From a checkpoint of a small spectrogram FSQ autoencoder: encoder patch size [8, 8], batches of 64.
Rows from block 1 of the decoder, named by matrix and row number. Rows with one number belong to one channel. Each number is 500 + 25 x the weight over its row's rms, rounded and kept within 0 to 999. All counts start at 0. Numbers have three digits each. After the name is the row's rms in percent of the matrix's.
# convs0: first 3x3 conv (decoder.mid.1.convs.0.weight, 256x256x3x3), inputs 108-116, a 3x3 kernel for each
# convs1: second 3x3 conv (decoder.mid.1.convs.1.weight, 256x256x3x3, transposed), outputs 108-116, a 3x3 kernel for each
convs0.171 089:500500500500500500500500500500500500500500500500500500500500500500500500500500500500500500500500500500500500500500500500500500500500500497488491499500500499461500500500500500500500500500500500500500501730501500500500500500502500508508500500500
convs1.171 143:523515501501500358500500500500500500500500500495488491500500500646550542500500501500500500508500500528500500500574588500500489500500499500500500500500500503500500500500499500500496500500500500500500400444499500530501539536533500629500501500522
convs0.172 182:500500500500500500500500500500500500500500500500500500500500500500500500500500500499500500500500500500500500500500500500500500500500500500500500500500500499500500299500500500500500500500500500500500500500500500500500999672500500500500500500500
convs1.172 055:502503515501501501500500500500500500500500500500501500500500500499500499500711500500544500500506500500582499500500500499500500486500500499500500499512500500500500500500500499500515500501500499493499500499500500500500500500500500500500496494433
convs0.173 116:500500500500500500500500500500500500500500500500500500500500500500500500500500500502500500500502500500500500500500500500500500500500500500500501500500500497484500499500500500500500500500500500500500500500500500500500500500500500500500500500500
convs1.173 104:500500500500500500500498500499497500500500500500500500501501501500500500504497500500499499500499500498477500501500500500502500500501499500500500500500500500500500500500500499500500469500500500485500500500500500500500500500500500500500500500500
convs0.174 100:500500500500500500500500500500500500500500500500500500500500500500500500500500500505526571500500500500500499500500500500500500500500500538521500500500500500500500500500500500500500500500500500500500500500500500500500499500500500500500500500500
convs1.174 072:500500500500500500500500493500500500500500500500500500487500500483500500493500577500500500500500500500500500500500519500500500500498500500500500500500500500500500500500646500500579500500500501501509501502500500500500500500500500500500500500500
convs0.175 122:500500500500500500500500500500500500500500500500500500500500500500500500500500500501501670502500500500500500500500500500500500500500500500501506500500500503508501500500500500500500500500500500500500500500500500500500502502503500500500500500500
convs1.175 115:500500500500500500500500500500500488500500499500500500500500500500500499499490498500503500500500500500500500523500534500500500500500500500500500500500500500500500500500500500500500501502500500500500500500500500500500500501500500500499500500500
convs0.176 073:500500500500500500500500500500500500500500500500500500500500500500500500500500500500503500500500500500500481500500500500500500500500500500500517470500499499500500501501500499500500499500501500500500500500500500500500499500500500500500500502501
convs1.176 114:448486500529508412497500500501498496500500497500562500502500535503500500500500501500501500500500493499498500499521498526487496500495500509500479500498506546500500499500498523668499494480500500451500501546499500499482500500492505500500500486500
convs0.177 084:500500500500500500500500500500500500500500500500500500500500500529500500500500500500499504360500289500500511500500500500500500500500500488500501499500499500492500500500500500499440500500500500500500500500500500500500500500500500500500500500500
convs1.177 105:500500499446500610496488499499547502513499495502500456472498507500500246501499495509500500501500500500501500498499446500492495510500500667499182500500500499499518433479500571496495500505502512499500475499503499499499500499500484495500505504500
convs0.178 053:500500500500500500500500500500500500500500500500500500500500499500500500500501500496499497500508500501500500500500500500500500500500500501500500481496499485480500500501500500500499499500500500500500500500500500500500500500500500497500500500500
convs1.178 048:500500500497532500500554501499500500515500501500501499500504500501500499501499500493499500501496500500497500500500500500526500499502500500500500500499500488500500500501500501501500501500500501247498500487408496500500499398500500473500500568500
convs0.179 075:500500500500500500500500500500500500500500500500500500500500500500500500501500500499497501500500500500500500500500500500500500500500500501501500500500500500500500500500500500500500500500500500500500500500500500500500501500500500500500500500500
convs1.179 063:500500434500500500500499480500502501500532500500500500501442427505501500500500491500500500500501500500502500501500500466469500528500500500507525498497490500503500501500500499497500501500500500500502501500499500500500500579541485452416500500497
convs0.180 037:500500500500500500500500500500500500500500500500500500500499500500500500500500500499491500519499499500499555500500500500500500500500500502500500507503501500500496500502502499500500501501500500500500500500500500500500500500500502500500501502500
convs1.180 030:501501501521499500501501500500495499500500500500500500500497501500498500500500500500500500500500500505500500500500500500500500500500501497490499504502501492500494498500500495500500500501500500500500499499499496499500485483496498497499499467499
convs0.181 090:500500500500500500500500500500500500500500500500500500500500500500500500500500500500501509527501501500500500500500500500500500500500500500503508498500500500500500500500502500514500500500500500501500500500499500500500500500500500500478500500500
convs1.181 082:500500500500500500500500500500500500500500500500500500500500500500500500501502501500500500500500500500500500500500500500500499500500500500500500500500500500500500500500500500500500500500500500500500497495500500500501500500500510500554500500509
convs0.182 060:500500500500500500500500500500500500500500500500500500500500500500500500500500500500500501495500501500499500500500500500500500500500500500500499501500499500500500500502500501500499500500500500500500500500500500500500500500500500500500500500500
convs1.182 084:500455500503500501500499497500500499500500500500499500499499513500496500499496474500499459500490500500500500500500501500515500500500500500500500500500553501501501513533500500501500500533500439500499498530500497500500500500499500500500500500504
convs0.183 167:500500500500500500500500500500500500500500500500500500500500500500500500500500500519507554500500498500500500500500500500500500500500500473500500500500500499499500500500500515532567500500500500500500500500500500500500500500500500500500500500500
convs1.183 182:500500500500500500500500500500500499500500500500500500500500501499500500314480467500500500500500500500500500500500500500500500500500500500500500500500500500500500495494497477500495500500380500500500500500501500500500500500500500500500500500500
convs0.184 076:500500500500500500500500500500500500500500500500500500500500500500500500500500500507499493501500496501500499500500500500500500500500500500500502500500509500500500500500500500500500500505500500500500500500500500500500500500500500500500500500500
convs1.184 117:504500500500500500497500500493500499500500500500500500500500499500500500500499499500500500500501500500554500500500500500500500501501500500500500500500500500500500540500500644497500592500500500492500492500498500500500500500500500519500500500500
convs0.185 052:500500500500500500500500500500500500500500500500500500500500499500500500500500500499503500498535529500499497500500500500500500500500500500500500501441464500570499500504500499500501489500499500500500500500500500500500500500500500500500500499499
convs1.185 055:512500505499500500501500500499500491500500500500500500500500500500500501500500500500499500500500499500500499500500502500500500500500500503500500500500500500500500500501500500501500500500500500500502500499499500500500500500500500500500500500492
convs0.186 149:500500500500500500500500500500500500500500500500500500500500500499586500500500500500500500500500624500500501500500500500500500500500500500500499500501500500500500500501501501500500501500500500500500500500500500500500500500500500500500500500500
convs1.186 119:500500500512500500500500500500500494500500500500500500485487545497498537500500500500496500500497500512499500500528512500500515497496500515533502500500500500500500499499500500500484500500500545504501500500568499500500500500500500472500500469500
convs0.187 064:500500500500500500500500500500500500500500500500500500500500500500500500500500500494503504795558000498501491500500500500500500500500500501500499500467500500500500500500500498500501500501500500500500500500500500500500500500500500500500500501500
convs1.187 113:549499499501500500500500500500482497500500496500500503514500504500500500500499499505500500563501451500501500470500500494500500506500500500500500480481498509504502500500500500500524500501501500498528500498500499499500501500500500500500521515496
convs0.188 064:500500500500500500500500500500500500500500500500500500500500500500500500500500499503499487506500505500500499500500500500500500500500500499499500499499499502501501500500500500500500499500500500500500500500500500500500500500500500500500500501500
convs1.188 073:500500500501501500500500500502474500509500556500500496500500500500500500500500500500500500500500500500500500500500500500501500500500500500500499501501516497500496500500500500501500500500500500500500500500500499500500500500500500500500500500500
convs0.189 080:500500500500500500500500500500500500500500500500500500500500500500500500500500500499500501500502503480500500500500500500500500500500500499499499501500500500465368500500500494500500500500500500500500500500500500500500498499500496463500500500500
convs1.189 053:500500500486473498501501500500500500500500500500501500500500500500500518500500500500500500500500500500500500500500500500500500500500500500500500500500500513500501500500500475500500500500500500500500500504504500500500500500500500500506500500500
convs0.190 071:500500500500500500500500500500500500500500500500500500500500500500500500500500500491473499500474499467447491500500500500500500500500500499499499501500500500500500499500500441500500368500500500500500500500500500500500497491500500500500500500501
convs1.190 057:500484500501500500545500515500501500500500500500500500500500501500502506497500501499500500507500500506504500500500500500500500500504500499500500500500500498499500463500495450496500395472500500509473501499499502500503520500493515500489500500500
convs0.191 110:500500500500500500500500500500500500500500500500500500500500500500500500500500500500503500500500500500500499500500500500500500500500500500500500500500500500500500533807500500502500500502500500500500500500500500500500499500500500500500500500500
convs1.191 072:500501500500500500500500500500500500500500500500500500500500500500492510500500500500500500500500500500500500500500500500500500500500500500500500500500500500500500500500500500500499500500499494466499499499497498500500500500505500500500500500500
convs0.192 040:500500500500500500500500500500500500500500500500500500500500500500500500500500500504502504500503520494500502500500500500500500500500500471490499499499499500499497500503500502501500503501500500500500500500500500499500500500500499500500500500500
convs1.192 057:501500494502508500505499500500500500500500500500500501499501510506498500500495499500500498469499467493467499500499500500500500499499498501501500500500500501501501437500496498220388498499500497469500503500498503491499500500500500508511500500512
convs0.193 211:500500500500500500500500500500500500500500500500500500500500500500500500500500500500500499500499499500500501500500500500500500500500500500500500500500500500500499500500500500500500500500500500500500500500500500500500500500500500500500500500500
convs1.193 126:500498500500500500500500500500500500500500500500500500499499500500500507500500497500500500500500500500500500500500500500500497500500500500500500500500500500500500500500535500500500500500500501502500500500499500500500500500500500500500500500500
convs0.194 073:500500500500500500500500500500500500500500500500500500500500500500500500500500500500499498652500500501492500500500500500500500500500500500501501501500450499500500500500499500500501500502500500500500500500500500500500500500500500500500500500500
convs1.194 083:547533501500500500500500499500500500500522500500501500500507500499481496501500500500509500500500495500500500500500500501500486500500500500503500500500500500500500500500500465622505500500500500500500498499475501499500500500500497512500500500500
convs0.195 079:500500500500500500500500500500500500500500500500500500500500500500500500483500500500500501410502498499504501500500500500500500500500500500501500500500500500499500500501500500499500500511499500500500500500500500500500500500500500500500500499500
convs1.195 079:500500500500500500521498500500500521500500500500500500500500500500500500500497500504516500501501500502503499500500500497500500500500500500500500500500500500500500500500500501500500500500500500498500499501500501479500500527501500500500500500500
convs0.196 060:500500500500500500500500500500500500500500500500500500501501501499499500500500500502500500500500500500501557500500500500500500500500500501501501497494500500500500502500504500500502505501500500500500500500500500500500499320500500500500500499500
convs1.196 090:530500492502502500519500500500500500527502500501505501500501505500457531500499500501500499501500500501555500509500500500519500456500498500500500500500500500501500500505501500506500500516500503480380502500500501499500499500500500500500510503513
convs0.197 104:500500500500500500500500500500500500500500500500500500500500500500501500500500500499498498500500504500507508500500500500500500500500500501499501500500500500500500500500500499500501500500500500500500500500500500500500502500500500500500500500500
convs1.197 090:500500500500500500499499494500500500500500500501500502500500502486494500500500500500500500500500500500500505492496500500500500490492494512500500501500500500500499502500502533522501556500500500500500500500500494499475500500500500500500500500500
convs0.198 054:500500500500500500500500500500500500500500500500500500499500500500500500501500500482473500366500464500497500500500500500500500500500500512505500500499499500500499500501499501501501436500500500500500500500500500500500500500500522500500497487500
convs1.198 055:500501511498500500488481500500500499500500500500500499500500500500500501504500500500500501487500500500500499500500500500499499466500500500500500500500492500500500500501502501500500500500500498505474470491488500489497500500500500499453500500500
convs0.199 064:500500500500500500500500500500500500500500500500500500500500500500500500500500500502501502500501501499503502500500500500500500500500500496464465485494497501501550499499499500500500500500500500500500500500500500500500500500500500500500500500499
convs1.199 095:500500500500510500500500500500500500500500500500500500500500500501501500500500500500500500500500500500500500500500500500501502499499499500499499500500500500500500500500500500500500500500500500500500500501500500482497500500500500500500500500500
convs0.200 102:500500500500500500500500500500500500500500500500500500500500500500500500500500500500494498459470500500499500500500500500500500500500500500500501500500501506500500500500500565500500500500500500500500500500500500500500500500500503502500500500500
convs1.200 145:500503500500492497504500500500500493500500500500500500501500499503500500500488486500500500500500500500500500495500500533500500500500528455500501500500500500500500500499501500500501447500500499500500500501500508500500500500499534500482500500496
convs0.201 122:500500500500500500500500500500500500500500500500500500500500500500500500500500500500500477499498496500499473500500500500500500500500500500500493500428500459331488500500500500500500500500500500500500500500500500500500500500500500500500500500500
convs1.201 111:500500500500493500499500498500500500500500500499480437500500500500500500500500500500500500500500500500500500500500506500500500500500500500501501500500500500500524500500500501501500500500500500500500500500500500500500500500500500500500500500500
convs0.202 045:500500500500500500500500500500500500500500500500500500500500500500500500500500500500500500494498499501501501500500500500500500500500500499497469503503501509538499500500500501501500500500500500500500500500500500500500501500500500500500500500500
convs1.202 114:500500500501500500500500500525507501499500500497498494500500500500500500500500500500500500500501500499500500500499499500499500501500500500500500510501513502501501500501500500500500500500499497500495500500500500500500500500500500500500498495491
convs0.203 122:500500500500500500500500500500500500500500500500500500500500500500500500500500500501500500503534500500501500500500500500500500500500500500500500518501500500497497500501501500500500500500500500500500500500500500500500500500500500500500500500500
convs1.203 134:500511500500500500500500500500500500500500500500500500547501507500500500500500500500500502500500500500500500500500500497498493501500500500500500500500500500501500500500500499473384500495507461500490510500500500500500500500500500500500500500500
convs0.204 090:500500500500500500500500500500500500500500500500500500500500500500500500500500500500501497500501498500502501500500500500500500500500500500514500500500499500500497499491500500500500500501500500500500500500500500500500500505501500500500500499500
convs1.204 078:503500507500499501500500500500474500501508497501501500500500500500500542500471500496463502499499500500499500471500500499500499501498500501500500500500500500501501501507503500501500486500500500500500500501504500495500499500499501500500500500500
convs0.205 059:500500500500500500500500500500500500500500500500500500500500500500500500500500500500501502418495499500500500500500500500500500500500500500500500499499500496500499500500500500499500500502503500500500500500500500500500500501500500500500500500499
convs1.205 051:634500495500499500501501502501499500501501500501501500499498500421489497500500500675500500500500499500500498500500501496500501500508561500500498500499436497469468499500500500501501500500500500500521460454501500500501499500498447500384490500478
convs0.206 084:500500500500500500500500500500500500500500500500500500500500500500500500500500500489494498500500502500502501500500500500500500500500500500500500499499499500500500501499499500492500500500500500500500500500500500500500500500500500500500500500500
convs1.206 105:526500500506500508500474494500500500500500500500500500499491500542500500647504500500500500500500500500500500500501502487500500501500509520500500544500500500500500578500500499500504500500500500500500500448500497536500534500500500479500500245490
convs0.207 046:500500500500500500500500500500500500500500500500500500500500500500499499500500500496501495417500579498498484500500500500500500500500500499499499561499499500500500502500500500501500500500501500500500500500500500500500500500500500500499500501500
convs1.207 071:500500508500500500500500500500500500543530550500500500500500492494500500500500500500500500500500500500500500499493499500500500500500500500475411640500588500500500498499500500500500500500500500500500487426500500501500500500500500500500500500500
convs0.208 112:500500500500500500500500500500500500500500500500500500500500500500500500500500500500505500497501502499500500500500500500500500500500500501553501500501501500500500500500500500500500500500500500500500500500500500500500500500500500500500500500500
convs1.208 089:500500500500500500500500500376180394531500501500500500500500500500500500500500500500500500500500500500500500500512500556500500500500500500500500500500500500500500500500500500501500500500500500500500500491494500500500500500500500500500500500500
convs0.209 175:500500500500500500500500500500500500500500500500500500500500500500500500500500500500500500500500501499500500500500500500500500500500500500500500500500500500500500499501500500500500500499500500500500500500500500500500500500500500500500500500500
convs1.209 129:490499521464484500499500500500499500500500500497500500500500500499500500500500500500500500495500500493500500500453500500500500577359500500500500499499500500500500501500500500500500500500500503510500500500500496500501500499500500499500500500500
convs0.210 062:500500500500500500500500500500500500500500500500500500500500500499500500499500499500500499502508500499500497500500500500500500500500500501504501501501500501501500496501500500500500501500500500500500500500500500500500499500500500500500500500500
convs1.210 105:500500500504516505497358493501499499496500500512670509500500500500500500501500500500500500500500500500500498500500499500500500500517502500499500500500500500501501500496494500500500500500500500489500500500500500500504500500500500500500500500499
convs0.211 122:500500500500500500500500500500500500500500500500500500500500500500500500500500500500500500500500499500562500500500500500500500500500500502500500500500500500500500500500499500500499500500500500500500500500500500500500500501500500500500500500500
convs1.211 081:500536500500500500500500500500500500500500500500500500500500500500484501500500500495000500500500500502456500490500500500502500500500500500500500500499500500500500500500500500500500500500500499500487486500500497500500500500500501499500500500500
convs0.212 125:500500500500500500500500500500500500500500500500500500500500500500500500500500500500500303499500500499499540500500500500500500500500500499500500499500500419429381500500500500501501500500500500500500500500500500500500500500500500500500500500504
convs1.212 119:500500501500500500500500500500500500500502501500500563500500500519500500500500500500500500500500500500500500500500500500500500500500473593500633500500497500500500500500500500500500500500500500500500500500498384425462500500500500500500500500500
convs0.213 117:500500500500500500500500500500500500500500500500500500500500500500500500500500500501501500500500488500501504500500500500500500500500500500500499500500526497489500500500499500500500500500500500500500500500500500500500500500500500500500500500500
convs1.213 143:500500500500500500497491500500500499500495492525500500500500501500500500495500498500500500500500500500500500499500501500495500500500500500500500534500386500500500485500488488473500498502499457500506500500494500503501499500500500500492500500500
convs0.214 042:500500500500500500500500500500500500500500500500500500500500500501500500500500501502502501495500500494498500500500500500500500500500500505502502483495480500497499499500500500500500500500500500500500500500500500500500500500500500500500499500500
convs1.214 062:500500500500500501501500500500495481496500500499499382500500500500500500462487499500500501500500500500500500500500500500500503502500501500500500500499499501501506500500501500500478500500500503500500502509500500500500500500500500500500500500496
convs0.215 049:500500500500500500500500500500500500500500500500500500501500500500500500499500500500501499456488501489499499500500500500500500500500500500500500499500500500499499495500500499498500501500499500500500500500500500500500500500500500500500500500500
convs1.215 126:502500498506500500499500500500499500500500500500500500500500500500500500500500500500500500500500500500500501500500500500500500500499499500500500500500500500500500500500500500500500500500500500500500504500500500500500500500500500500500500500500
convs0.216 069:500500500500500500500500500500500500500500500500500500500500500500500500500500500500499498504501500500500493500500500500500500500500500500500500500499500500500500502500500500500500501502500500500500500500500500500500499499500500500500500500500
convs1.216 113:500497500442501500491493500500500500500500500508500500500500541501493502500500500499500404494440497499498499500443500512403490500500500509566500535500500500501500500500500521499499500500500500504501382534500503543513500500500500510500500498500
convs0.217 046:500500500500500500500500500500500500500500500500500500500500500500500500501501500499495500482491502499497504500500500500500500500500500500500500499500500501526499502500499497500500500500500500500500500500500500500500500500501500500500500499500
convs1.217 097:494539500467497500500500500500500500500500494500500500500500504499696547500499500487504498500503498500501487500500500546500500501500485524509423538500500502500504480500502498500501522499498581501500464500499500500500500500501500500500500500493
convs0.218 062:500500500500500500500500500500500500500500500500500500501502500500500500500500500500506500501500500500500500500500500500500500500500500500500500499499498489495500499496499499500500500503500500500500500500500500500500500412500500499500500499499
convs1.218 059:500500547500511501500500534500500500500500500507499499500500500500500558501500500500500500500500500500500500500500452500500500499473500501500500501500500502501500500489531501500500500499499500500500500499499665501501500499497500500500500500500
convs0.219 087:500500500500500500500500500500500500500500500500500500500500500500500500500500500500500499482500500500500501500500500500500500500500500500500500500500500500500506498500500500500500500500500500500500500500500500500500499500499499497500500500499
convs1.219 030:500500500500500500500500500500500500500500500500500500500500500500500500500500500500500500500500500500500500500500500500500500500500500500500500500500500500500500500500500500500500500500500500500500500500500500500500500500500500999500500500500
convs0.220 149:500500500500500500500500500500500500500500500500500500500500500500500500500500500498496499500481500500500499500500500500500500500500500501501500490500500499500500500500500500500505500500500500500500500500500500500500500500500500500500500500500
convs1.220 159:500500500500500500500501500508500500495498491500500500500500500500499500500500500500500500500500500500500500496500500500500500500500501500490495500500500500500509501500500489500500500500500500498500500500500499500498500500500500500500500500500
convs0.221 050:500500500500500500500500500500500500500500500500500500500500500500500500500500500500521504500499502497500500500500500500500500500500500500500499501500500501584547500500500500501501500500500500500500500500500500500500500500500500500500500500500
convs1.221 078:500500500500500500463496500496496499545531511500505501502500502502501499500500501500500500500500500500500500500508501500500500500499510499500500496500500500500505499500500500500500496500500500501500500496500500501501501500500502501500500500500
convs0.222 064:500500500500500500500500500500500500500500500500500500499500500500500500500500500500500501511501500500499505500500500500500500500500500501501500499500501500500500499499500500499500521509501500500500500500500500500500500500500500500500500500500
convs1.222 077:500500500500500500500500500500500500500500500500500500500500500500500500500500500500500500500500500500500500499500500500500500500500500500500500500500500500500500500500500500500500500500500500500500500500500500500500500500500500500500500500500
convs0.223 098:500500500500500500500500500500500500500500500500500500500500500500500500500500500501503501500500500478498534500500500500500500500500500500500500506522510465459499500500509499500500500500500500500500500500500500500500500500500500500500500500500
convs1.223 136:500500500499500500500500500501502500534499500500500500500499500500500500499500500500500500500500500500500500500500500500500500500500500500500500500500500500500500500500503500500500500500500507500503500500500500500500500500500500500500500500500
convs0.224 068:500500500500500500500500500500500500500500500500500500500500500500500500500500500474419367500500500500500499500500500500500500500500500498499492499500502500500501500501500494497500499498500500500500500500500500500500500500500498500500500500500
convs1.224 128:484499499478501502483500500500532497500426500500500499499497500500505500502507511492449500500497524499500512503509500493500500500508500501499500472520509500500500499501505513501501500542500519502500529549492524498500500500500500492497513500500
convs0.225 093:500500500500500500500500500500500500500500500500500500500500500500500500500500500499499500486500652500500565500500500500500500500500500500518501499500501499500501500501506500498499500500500500500500500500500500500500500498501500493498500500500
convs1.225 072:512500500501500500500499506500504501499499499500500501500500500500500527497500500500500500500500501500500500500499499500681500504500500661500719500499499500500500436500500495497501501500500498486500500497515501501501500501501500500500500500500
convs0.226 048:500500500500500500500500500500500500500500500500500500500500501500500500500500500500501498504501499501501456500500500500500500500500500502499500500499499500500500503499498503500500500499499500500500500499500500500501500500500492500501503513507
convs1.226 069:500500500558500522508500500500500500500500500500500500500500500501501498500500500643500500500500500500500496500504500499444500500500500500500500500500500500500500500500500368500501453499500500494501500666511498500499500500500340500499500498411
convs0.227 091:500500500500500500500500500500500500500500500500500500500500500500500500500500500500500500507498499500500500500500500500500500500500500499499499499499499499496370500499500501500500501500500500500500500500500500500500500500500500500500500500500
convs1.227 071:500500516354496497500500500502500500502500500500491497500500500501640531463501503500500500499500500500500500498500499500500500500500500500500500495500501500500500483500500499499500500500497500500453512500499500499500500500500500495497500499499
convs0.228 090:500500500500500500500500500500500500500500500500500500500500500500500500499500500500501500500500500499549503500500500500500500500500500502501502500498497500500500500500500500500500500500500500500500500500500500500500500500500500500500500500500
convs1.228 092:559595589500500500500500500501501500500500500500500500500499500544500500500500499500500500500500500500500500500500500492500500500501500500500500500500487501500500500500500500500499500500499500500559499499508499500500500563541500495496500465483
convs0.229 218:500500500500500500500500500500500500500500500500500500500500500500500500500500500500500500500500500500500500500500500500500500500500500500500500500498500499500500500500500500500500500499499500500500500500500500500500500500500500500500500500500
convs1.229 117:488497500500500497499519503500500500500500500500500500500500500500499500495500500500500500500500494500500500500541500502500500500491420500502501498500507500500500500500500475500499499500500500510500500502506500500499500500500500501500500500500
convs0.230 069:500500500500500500500500500500500500500500500500500500500500500500500500500500500502449500504501501501499502500500500500500500500500500500501504500501568500500502497500499465416500500502501500500500500500500500500500500498497500499500500500498
convs1.230 054:501498438499500500500500497500498500500497498500500500500500500501510503389494500500729500499501502491524502500500500500499490501500499500500500497499500500500500500503525500506500500472500505501499568501498522500500500500499501500500501553500
convs0.231 096:500500500500500500500500500500500500500500500500500500500500500500500500500500500495498499154455000498498500500500500500500500500500500501501500500500500502503501500500475500500473499499497500500500500500500500500500500500500500500500500500500
convs1.231 131:500500500498499505533500484503501500484499499500500500500502500500499482499498522501500500512509565500500500508500473500500518500500500500500500500500499499500507500500500500500497511499491499499499506502500497498500500500500500500500501500500
convs0.232 049:500500500500500500500500500500500500500500500500500500500500500500500500501500500515502510499499519501499500500500500500500500500500500500500497499498498473499499498494499500500500501500500500500500500500500500500500501501500500499499500500500
convs1.232 085:500500500500500505500500511500500500500500501501502501500500500500500500500500500500500500500500500500500501500500500500500499500497500500500492500500500500500501500500500500421433501502501500495492478494486500499500500500500500500500501500500
convs0.233 066:500500500500500500500500500500500500500500500500500500500500500500500501500500500502500498501503504498499498500500500500500500500500500547501501500499499499491501501500500501501500501501500500500500500500500500500500500500500500500500500500500
convs1.233 069:503531508501506501500501500500598501500499499486500500500500499499500499490499500500501500500500500499500500500500491500500500500501501502505526500502501500501501500500500500517501500576578500500500500540497499500499500500500501501500500500500
convs0.234 052:500500500500500500500500500500500500500500500500500500500500500500500500500500500505499495501499500671482483500500500500500500500500500499500502500496499499500500501501500500505510499500501500500500500500500500500500500500500500500500501500500
convs1.234 081:500500497500497499487501500619518500500500500500500500500499500445500500528503499501500500522501500500501500500499500500500495500500500500568520501500500499495500500495501500500500500500501502500500500500596498500501500500500500501500500500501
convs0.235 287:500500500500500500500500500500500500500500500500500500500504500500500500500500500501555435500500499500499500500500500500500500500500500523500504499500500500500500500500500500500499500500500500500500500500500500500500500500500500500500500500500
convs1.235 142:493497500524500500500490497501524501500500500500500497500500500502501504500501534500500500500502500500500500511522500500541508515499499500500500500500500501502500500500502500500501463499500500500500500510500502500504500500500500492499500500479
convs0.236 114:500500500500500500500500500500500500500500500500500500500500500500500500500500500494500500500502501500500499500500500500500500500500500500500500501500500483500432500500500500500500500499500500500500500500500500500500500500500500500500500500500
convs1.236 113:500500497502521510500500500557500500495347500499500500500500500500500500500502502500500500500500500500500500500500500484497500500502505500499500500500500500500501500500500500500500505500500500499500500500500496500500500500500500500500500513500
convs0.237 085:500500500500500500500500500500500500500500500500500500500500500500500500501500501501502502502500502546504499500500500500500500500500500501363035472500493500499500502500499500500499500500500500500500500500500500500500500500500500500500500500500
convs1.237 122:500500500500500500500500500498472500500500500565527529500500500500500500499499497500500500500500500500500500497499500500500499501500500385500317520513506500501504472499497501500500500500500503532503500446500498488493500500500500500500500500500
convs0.238 047:500500500500500500500500500500500500500500500500500500500500500500500500499500500483493499496501468494499481500500500500500500500500500500501502498499500500500500499500499500500499500500500500500500500500500500500500500500500501500501500500500
convs1.238 092:498500500498500500500500496500500500500500500499500500500500500507500500522502513500500500500500499500499500500500500500500500500501509500500500500500500500501502500493500495493500504499500500500500520497514500500523500500500500500500500500500
convs0.239 064:500500500500500500500500500500500500500500500500500500500500500500500500501500500499499499491500552506503503500500500500500500500500500501501501500494500502500499500499500500500501500500501500500500500500500500500500500500500506503515501500500
convs1.239 044:620500500524500499500504516500500497510510514503500500500500499500499504487502503500501498502500499500500472500499500501498539500500562512501500500501501508535533500500503500478515501500501523499500500499499503506498500500500500499499500504506
convs0.240 140:500500500500500500500500500500500500500500500500500500500500500500500500500500500501500500500498500500499499500500500500500500500500500500500500500500500500500500500498500500500500500500500500500500500500500500500500500500500500500500500500500
convs1.240 117:501514501502551500501499500500500500500500494500500500500500498501500500500502501500496522501494523500345521500501500500538500500545500500500499500500498500501500430500500500500500500500500498509500515502502501500500499500500500500500500500500
convs0.241 062:500500500500500500500500500500500500500500500500500500500500500500500500500500500500508500493544500499516449500500500500500500500500500501500500500500502501500500500450501501500500500500500500500500500500500500500500500500500500501500500500500
convs1.241 086:501511500499521500500538504478498499500500500500500496500511499502501499500500500787106499507497500599300501500500500500485500500494500504500500499491498500479500500500556499500499500499499500499504499500500500500484500500500499500500500500500
convs0.242 078:500500500500500500500500500500500500500500500500500500500500500500500500500500500492494493499471493500500500500500500500500500500500500499500499500500499499500495499481498500499500500500500500500500500500500500500500500501500500502501500501500
convs1.242 100:500499500499486500500500526500500500500500500490500500500501500500508500426499500500500500500500500500500500481500500485499500465500497500502501500500501500500500538503500500499435577525500498500499496485499499500508500500500500500500500500500
convs0.243 057:500500500500500500500500500500500500500500500500500500500500500500500500500500500501505503500500501499500521500500500500500500500500500500500500497499499488499499502500500500503501500500500500500500500500500500500500500500500500499500500499500
convs1.243 064:488471500500500499501500499500500499500500500500499500499498531501500500507500555500500500500500500500500500500498500499500501500499500500500500500499500501501501500499500494500500495500499506499497500500500499484494500500500500500500500499500
convs0.245 138:500500500500500500500500500500500500500500500500500500500500500500500500500495488499500500500500468499500500500500500500500500500500500500500500500500500500500500501501500500500500500500500500500500500500500500500500500500500500500500500500500
convs1.245 093:492500500623680500524500500500500500500500500500499500493498500500500500499500500500500500500500499500500500500499500500500505501500500500500500500500500501500500512500496500500500500504500500501498500541504500500500500500500500448500500500500
convs0.246 073:500500500500500500500500500500500500500500500500500500500500501503500500500500500501500477511500476500500452500500500500500500500500500499500500499500500500500500500500500500500500502500500500500500500500500500500500500499500500500500500500500
convs1.246 079:503500500500500499500500489500500500501501500500501500501500509500499632500500500500500500499501498500500501500500500478499515500500523502501500499500499501500500500492500501502501498495499500484501498500508499499500500500500500500500500500500
convs0.247 065:500500500500500500500500500500500500500500500500500500500500500500500500500500500550499404501521502500499491500500500500500500500500500499500501505525500523500489500499499501500498500500500500500500500500500500500500500500500500500500500500499
convs1.247 076:500500500500483500499505500500499501500500500500500500500501501500501500500499498500500500499500500499500500499519500500531501500500500497500500498500499499500500500500500500499496491500500500499500500500501500500542500500500500502501500511503
convs0.248 044:500500500500500500500500500500500500500500500500500500500500500500501500500500500500500499498482530507489500500500500500500500500500500500501500496499497500500503499499501501500499499500500500500500500500500500500500500499500500500499500500500
convs1.248 148:500500500521500536502500500500500500500500500500499500500500500471500520500499500500500500500500500500512497500500500500500500500500500500500500500500504500500500530500500500500474503500500500500500500500500500500500500500500500500500500500500
convs0.249 073:500500500500500500500500500500500500500500500500500500500500500500500500500500500500500498502501493500500500500500500500500500500500500496499483500500500499500498500500500500500500500500500500500500500500500500500500500501503499499500499499499
convs1.249 065:500554500501500500500500500500478500561608531500500500500500500500500500500500496500500500500500500500500500500501501499500499500500500500500500500500500500500500500500500500500500500500500497501498512499538500500497500502500500500500500500502
convs0.250 060:500500500500500500500500500500500500500500500500500500501500500500500500500500500500500499500500500500500500500500500500500500500500500500500501521500499499498500500500500500500500500500500500500500500500500500500500500500500500500500500500500
convs1.250 058:500501500500497500500500500500499500499498498533721524500500500502500500500500500500500500500500500500500500500501501500501500500500499500502500500500500502500510500499500500500500500500500500503499500499500462498500500500500500500500500500500
convs0.251 050:500500500500500500500500500500500500500500500500500500501502500500500499500500500499500502500500502496497503500500500500500500500500500500506505502501501479500500496499501499499500501500500500500500500500500500500500500500500500500499500500499
convs1.251 075:500500500500500500500500499420180498500500500499500500500500500500500500500500500500500501500500501500500500500500500500500505500500500500500500500500500499499500500500500500500500500500500500501501500500501500500500500500500499500499500500500